config = dict(
    model='image VQ-VAE',
    dataset='drawn small creatures on textured ground',
    train_examples=203450,
    image_size=48,
    crop_scale_min=1,
    horizontal_flip=True,
    translate=0.06,
    bottleneck='vq',
    downsampling_factor=8,
    encoder_arch='convnext',
    encoder_isotropic=True,
    encoder_norm='rmsnorm',
    encoder_activation='gelu',
    encoder_mlp_ratio=2,
    encoder_inner_norm=False,
    encoder_patch_size=[8, 8],
    encoder_conv_stem=False,
    encoder_layers=8,
    encoder_width=128,
    encoder_kernel_size=7,
    loss='mse',
    latent_channels=8,
    decoder_norm='batchnorm',
    decoder_activation='silu',
    decoder_widths=[64, 128, 256, 256],
    decoder_blocks_per_level=1,
    decoder_block='basic',
    decoder_dropout=0.05,
    decoder_attention=False,
    decoder_upsampling='nearest_conv',
    codebook_size=256,
    init='kaiming_normal',
    residual_init='none',
    optimizer='adamw',
    lr=0.0024,
    beta1=0.9,
    beta2=0.99,
    eps=1e-10,
    grad_clip=5.0,
    steps=24200,
    batch_size=128,
    epochs=15.2,
    lr_schedule='cosine',
    final_lr_fraction=0.01,
    warmup_steps=1210,
    weight_decay=0.07,
)
Rows from block 2 of the decoder, named by matrix and row number. Rows with one number belong to one channel. Each number is 128 + 24 x the weight over its row's rms, rounded and kept within 0 to 255. All counts start at 0. Numbers have three digits each. After the name is the row's rms in percent of the matrix's.
# convs0: first 3x3 conv (decoder.decb.0.0.convs.0.weight, 256x256x3x3), inputs 224-239, a 3x3 kernel for each
# convs1: second 3x3 conv (decoder.decb.0.0.convs.1.weight, 256x256x3x3, transposed), outputs 224-239, a 3x3 kernel for each
convs0.186 094:107114102132144130117136119124131121136139128132136120131123144133101127131112144156137168110093129106124124125120127140113148099088125117123153107109121139155119072131124126177159138148121189170173182149161178139145117120151114112136128115127129125123116129122136147134124078113084053085122095135126116132143129140110130123129140128142158141123140121123086114122067088108053080092118093110088113125102110135125121133120116131118113
convs1.186 074:114081098092067091110097122103096103105104108105103105091074092095147138117127109161140113106096124112117131130113125157146150143133147152179162133128138150137134115093097138126115123123120160120107120074094130068083135104147113100132148140162136189144142162122097140100115092119134138140150133128106111112110138114148166134112089094103087093105093099143152139134136125128120131092104111146150139150152157131096100145133116158125113
convs0.187 104:109116136114108114122121129157143128151139117139131112126109102158124114166162184136119149146118104152132084130110113158139146159138134131110112159129121149135139098134111103124145133124161066124141115107175122106135116097092134085082106142146134153142162141113151135130123119141148141138136124123112165153125141157118114119122144140104129129098134133151140092127141084083106102106114119149115163125153108119061103124122140134105152
convs1.187 097:127124122136135118129135120135125134134128132141128122194142134097134112096140119099107117048124181098175174100104144113132154092206131169099146125084098122073103133148130156154122185138137101159154083133144130154121160154183135147143153140124104118147128148127114158163126148154143128150165119116087102116080097089147155141115124133121135127126127124156114122113111172144112136114141090108109087165139145136123107105093076135115145
convs0.188 101:143155172111136164101131158123133165114122145100108126094139124136157113136171124124135123105139158107106139099095126145132112106126121098096108122162133118110097122154160112125123112126138153136130128111115127155165114113117115101098105116120087122073105159126127139101119097090114137118139169143130100138103106129104128141094142175062108134038065086098100132120127088143113122151116138158089148151150107123128120112122128095138153
convs1.188 083:139139149127133147124136140118124133128132127121133116150103131150145127172167119162161151122160149122141134161156181177106121118140177152153113171160149132134125112124118097094111136122112162135167149132180104113197145171150121176161127157141147141136174174155210177120143130152162151126206192139139151116083141113172162105122133144122128134105119112151152136169135123127118122100130153134152140158151142113105127133067103142101113
convs0.189 103:129120131125099131135125135142116132141091106148122121109155156117118125124131127126111122135135107157158118134087124105095125093102127109135120115082098124103113182142117118149076122152093161126130118166151058116152129107130077177114130112113136119126128139123134131123130108158105111114122129120151165098138147108145142105145139138133114116142134125144109096144140097148167137112135163091255010158103135102128160086138120153112118
convs1.189 102:149120137138120131134135126129123133135116127132132125157117160153132139150125142122095141183166098136107135152170127126087149118129133138123099124134108182115149124135130114147130181094134125145100136148122091115175132131104182105159099148150122100169158128100114118139145163139114132145135150117118119091122107119121095096134128138132115139130136134123121101145123168132148142167129124155119166170090160171161127111129178127128108
convs0.190 104:135129133131118128136127143132133142128120133134129145184122140158104145115113169103132146169162144169151112170156128126106133101128178144120139131105156121125163180180119114149105066103134205139121177114135167117144113152143089131102094074064151132111142127109117133132123118121130138126135149130148096145170117098177145109134128134126118126135128132148122136111136152139147130117101142149128142098136127172116135151136148116123142
convs1.190 104:136141137133127133122127139127119123120113124123126137169116133148148169122135112126096142103123124117136126119143135130127101174146166156151122123135130125129100146137118153124140122099111146122131152117074174087107107138154107138112112100085140116106094150143115153115123154150142162114155151132115100099115106116126166129128124130129119134129130145113088097092079118134131118158136144142191121138118097142143140144138116125122092
convs0.191 102:127123132127133142107114103145136133124109125117119125140123136156107070176121093106113121108125090139128119088112125113118107151158111153183135118109108157162112127120062122138116133137132142148136130156113123113111156143163136093111098102071130163107092125121131142111154126154107079107134123142069109172126158163151137149131117120131112121121114119106140113123118106114149141143128133114144132118150129102086190126141154109119132
convs1.191 095:119113120137133137139135139118113119136131128132137134132126148128148118114088132162149133108130137156166184162150156157116108094153184082119114161180142096074103137104092118159163142097095139150181155138131107130132154146169127125104105103096177194179162168165103123150136129138197141141117058122116138158134131152130203175116111112130125119135146141133155153084102132134161115117112100102110096101127108103093108134157147134081100
convs0.192 105:137135131124105125140120115129117122124106125141137141104109147113112144138156113133087138099110121102106094150153163122139126153139117079085148118124138129125120139153127152125146099153155130113145130130120139115122113168116064131096112095098134128126122079114140133158125128140091104131113110140085087097117113104092116054116115130116105129133127145124134126146149117149167095177113162146225023107180136139085120128096097122160122
convs1.192 107:115118131124121130124123130132124130124115127132134139123108114098132145120164109144123158189146140138169121145150132145100112152140119145142152168120147131145116092097110122112127115111109140136162136154101130164128171139162194104162110146126136166175154139134065135148128182119113143164100147197187168166111189179149183178116117128123111126136132142162149175134139166169143170077144086143116152145103082109134130092114182098140108
convs0.193 095:111127110108115087093097079137128117135114088139119098142116113129143126108159139145120132167110104147124139109106110164162092123126133156116119144122152134130145132151098151095061156113107144132151145125172127142158125122114130134107132095075100153134094100135104123132180163150246169123209142116103125131098127121129127155152135124134111088145121105123129146101133144111142132127121137120156123131115157114121124100124089087126101
convs1.193 090:110121101133130106107106085137136121150147125137130124115128128086090131115105133113161128137142125139134127061137139076110165072096140112114131071120149129153169163145133118116121099099150121155134119119096115145112189137114167156129128163117071102134104103147111115104183169104171150106121115063135139156152147111090115124132140148147150143132123142114140136121143135152166152100112135102142109076082118128129147100102133132141134
convs0.194 104:138119130123090113119109110136119133111099117143133143151131130121114136120135133152096107064098113167181166091126173134110147153143141159167125030098043145100122136151122144137152103111131159144115135140125086117160161131131119094065125120212109123140126090092121083117150123135119093126130127148094097137115111143124120130134124138117108125145145136087111107103107134143103094123170138150109151114161096135148132125113118111095121
convs1.194 111:129134128128114127139132141130128126119120127130131133068112106127147104119116147112076119110155095199190151119158161138116098148117167141137133085101149159176078128143095109121143118115118187072118158184108135102125116179164102088108123143105131121101068158141137103160142080130077133111150092134124128128141137132098161134130125128118106122128130131108148140121127142138181173125129107118151143092099129126165118158126166117084120
convs0.195 106:120125125121131121130133125129121129133140128120129121096081156106073094115076117119146175101161155118140137144161103173134124115061152155140150159103113160123141138147115123165155119147120131118116135143110116139105115143149116097110151093068138138095151152103128133137129124136137146140122142145124119182145151186128128165141136136127135135120132135166177154127155138134141115123138149134126126108124124137099146148137143098098140
convs1.195 113:135124134138126132133133130131115128123122127126135129169102121178143128175186150165151127088117112086092105142160209130111163112119134112126117108139106155127126107117150106142111134138116103108112100143161085080126161132123131130151135171141173125148110096112139114117105111109128128096096089121166142160130034082082051095132113128119119130121129124124131105129110118124111123137089114146144146161171122109121110121144116161141139
convs0.196 105:137122130140144144115117120127115114138136129132130139105115144133140147123154124117136107087149135151150089115116112140154140167156130096131074080151162160146112144099094118116084112157118095102096108105142130121133175141101133130148116097130117112098078114129120122118131145137147158129140127109120146140130136144162120078148122119150141134132132139123148126158175127152141130126135135135110147110176118084088169139121082096153147
convs1.196 104:130137129133124139143133131128118122128116125145137134146144148151169139123134136143160151078155174132062104152138116109115169142109146120140116152136151132109158137133158164139107149163163133148132117163137137109138163184136106112120172101124198160137154171160111158176159140147121106109135190104129137160118092150145152165118118115132113123140144144134157141144164136144092107155126130178090134110105141134135130166133110096205166
convs0.197 104:121131126121133138138139123125109124121112134130125137159117130144077112073105130131096133120143155180155086130138117163158073164124092121099152068122117145144144159165128135151116064135139162146114151119082064106148102189154116201151084136105085136168000157111107107128145135132155148123128149139102135118108150137137094093130128135128122137128124139126113178073063170098143152130125125113115141143122120158135138188151077147106097
convs1.197 124:145132142127138141128136128118129126120135137121134125110102152125133086133145138126129152149137125174106098132106075128098155105112104111162137153108089145139129162095104119140179129163123133139126177121132171122099123151129117069068120099162100127131100133164112069125093077100110165152102138151104125092101143133123150156131129126122129138123130130122154121127154154122108163128160161125124130105121138126148149161127077152155127
convs0.198 098:113136126120137135122120123130129106138146122131130103167126161112081107125104095134142126147115089155106096138130147125126124148175191149140133143118146179119138113095067147148088171174131118159142143165147174157140124121157136121105113137115153141119150145112090133095128164128151164142124119099144119146146134148119112129137132113145135114141125111140135133163156094155156088160129118149154135132136158124112083119144116104079140
convs1.198 097:128151137132149137110123108134137131137150134117130111125128140150143129124113120160127148174108127164158158145148185134146135159153131127137137088162149118092152152143156133126142103110117147116095124113121154147140125115103120120151149136160096133130092119111121125127134156140148167149104120108140155165128130127156164133135144135137158139105115104121144123123110099147125124138142164131116146102109137140123122158127135121100103
convs0.199 097:143137138133123121130120129125123135112112123104107120116107117123118113132119111139127113154101109144134146150141157150103158192151174123133119140137117130129160138163153128136149144116117134146128115123131144149115127134128130122128122126143107112107148169139157169125121137135151157149131143137170145160130086107141109102117111123100091107094090110154160167133118131133108158120147093142120122124119118146147150103099149108127161
convs1.199 101:141147137149155148139144136124127123121122122125121122094089106117104118135142132108132150077105125131139137095114142104117120120133144143144120127093100109118137182142139158117125129154143104141166106138129138110129122123141117121112118110100087099104122137104120164105110132145119142138142135117116129125118110137139166150125133127129137132123128128134127131119120126099092103130108105157142143144136140094089096119091097111117115
convs0.200 094:133137134123131130128130130126129122125127120121125118118117143111089113113123143114140143120156152110132152140124154150147141189148135143154169142141100117093082142113100116118104120125122142110161132088132162125157153093108142085094164113107141122144131146119140156155156129151133118141165147157119135149119111133131098116131123115127122114127131120156134142130138148125132161123121123118146134122126128118091110130158113132121155
convs1.200 106:121126119124124120112120113145146141150148147144151144152144133158143125128131123104096102096094110110093123159162178145162168118112098096093133085091116087072086179134136153132132168166149108117114102113099092079077084092107109132115102112121103090101100084095136105134126122124130139132134128133152116120128092097117095093133134125142138133139141130126110099119106085116100088152178160120145159125153128125157159159178194174197190
convs0.201 096:139138125147147129139136128117118111133133125122117122192124118147087064101039079152122121158097124132088073130167132101115153107124119154152104154159090151161126077089117129127117097119137156147105150152123128128085073115176078114161127095123105131100156151139115135159101088129146109139121099152148139155153109178122126130119119122123122123121118131127128137138127095127097131122154161122108156117146146142118132125119133142143161
convs1.201 098:118131137139159141143151128120125123122161130118127105115142151124144105125096116122120110186131094192124119116140130126154126174174163146136122135165118130122099150131135138116120178116122140143075127147086098113114093094118084122120107102073118111132145152107146144112112140139123134138106119125132157160090085160082098173124127132124160133127143114121138134095103111116126131102141165119099098151072089104128129085141138092061073
convs0.202 096:133122130114101115139123132128117117124114115130126125127166109100160151121172182122143170116129144149166155098117103096089089127115119117098127138123131126113112163168175122148158122119173104138115116146129097123101151068111116129175138116111087094101076039078098086074136142144146138139150132135130105125083089118097068116137117105126106096144128120099133134103147152119119153084130117147116161121120134112108118146116072137151109
convs1.202 088:153143152146148142146145141122119119127131120128130127103099125082104120081098128098127101110143143135147123114137111142152118141164141126108095153105109134102124149166126139140116080083063130167166123145135144154147119104079106137127094120131150102130174156143181173142142153157122132151110116143148143156142156152094090124140138139144149138142143138123095121111104103103093101119127118096122114145158133173175172150161165128122144
convs0.203 101:109137141117122143133130136110129132119122124124116122158127133150096154166159154119136133121099146094141156129119136142105157112062110125159115092094171094189137134119126138129118133142146066123143122138108135124172144162124156134130119104103104106139116147113108135113103107136103126130109135130145115149129106158141113103152144136140127136154130123094144148117104139155116120133109146122168095100160123147116145123106096102118118
convs1.203 102:139124112136107144119132142135126131115113141108131134124099095116131129132132074092097165109162178088170156146152111165109173172139123137120117140177100122155141114108099103137160098148123126078120149137138136088127151170139143071112121115156136086111096129135123160108126137171097136095131120105135101119065193136171112154131131131125114141113137132120134117144150135134111148116104061116139140126138080146186144171107156139107134
convs0.204 099:127120141121112131139125142122114131121109123135123132091113123156148142084115091148148126110122136118120132151126162168128151186138146118112119133127120127107110138162158127135140167142118142149121132121135163153128147119067129047000138099073118135126148143119154158149137147167154144157170146147131110108134116133116084103108096106096081092118108106094124109098132172120115138146092142097134122081179084158148163128089116170145110
convs1.204 091:137136144135142136136138125129122130129129123130133132128124153161150143123154136107126111094135185098135175124135145136184162115106090136134133134092080144125108111122097115145137102098096149136130136118150111127130176157149170153158155176171114111117112127122106131118127133154117124151128142124118113129115128137139127129131135136136150132128137131160162130159135126130117123151128166116129143120173168131134144144122077107118107
convs0.205 103:146170163128148147121122133131124142122118140116116127155072053141075082082039048131099142123089114143081089169175146123140160126102111150102134157135112094097117135109108102133142083118124145105102145157118152141124113160138135104175128113121132073103118138117145176138124125130115125132096113116114132098110141121141144123130121124126119132120119128171129098164115087153151143114150118142089127138138135133194163111123134123116142
convs1.205 096:130138144121134132118128120121132127127149127126145122197158101135160177148169147150168112143152126160155072148126146103119070142105115097145129158161149132141174156136153103102144115120168140117131150135103125120119149105099141133178113118107108142167190128156151198131142111144154146141109150136174189156140105114133159120120120124120128117119128106107067088152134086127117114161197148104131144170126154157173156084074151123079130
convs0.206 104:122124140117092122141118108138133153117094126127107121097096128084081130140123147095132106156135134137169162086056088127091092093061102105148163114094139139120119130143106140122123143138124123150103157193126096131123122083143106139088108155088123120155170120105159123117128114128127122123134126112122168160133116141131113129152143151135103127155125128118106106102120094110147121121162133097185073115114153116111109094139128086091128
convs1.206 099:132133145133114136139130131124122131125111127138128122177144139134171145155119123147087127158095080184134125159153109140154126088136111132153135167149136137115117121142155109161149133116116162172182148124167099120147143141084149175128110143158123104116143131105141127143172156093151148109094173136120096118093086107103102120125130134133114136138135128124124133125083108181142122173117147157136190148117117155162154100148163081071124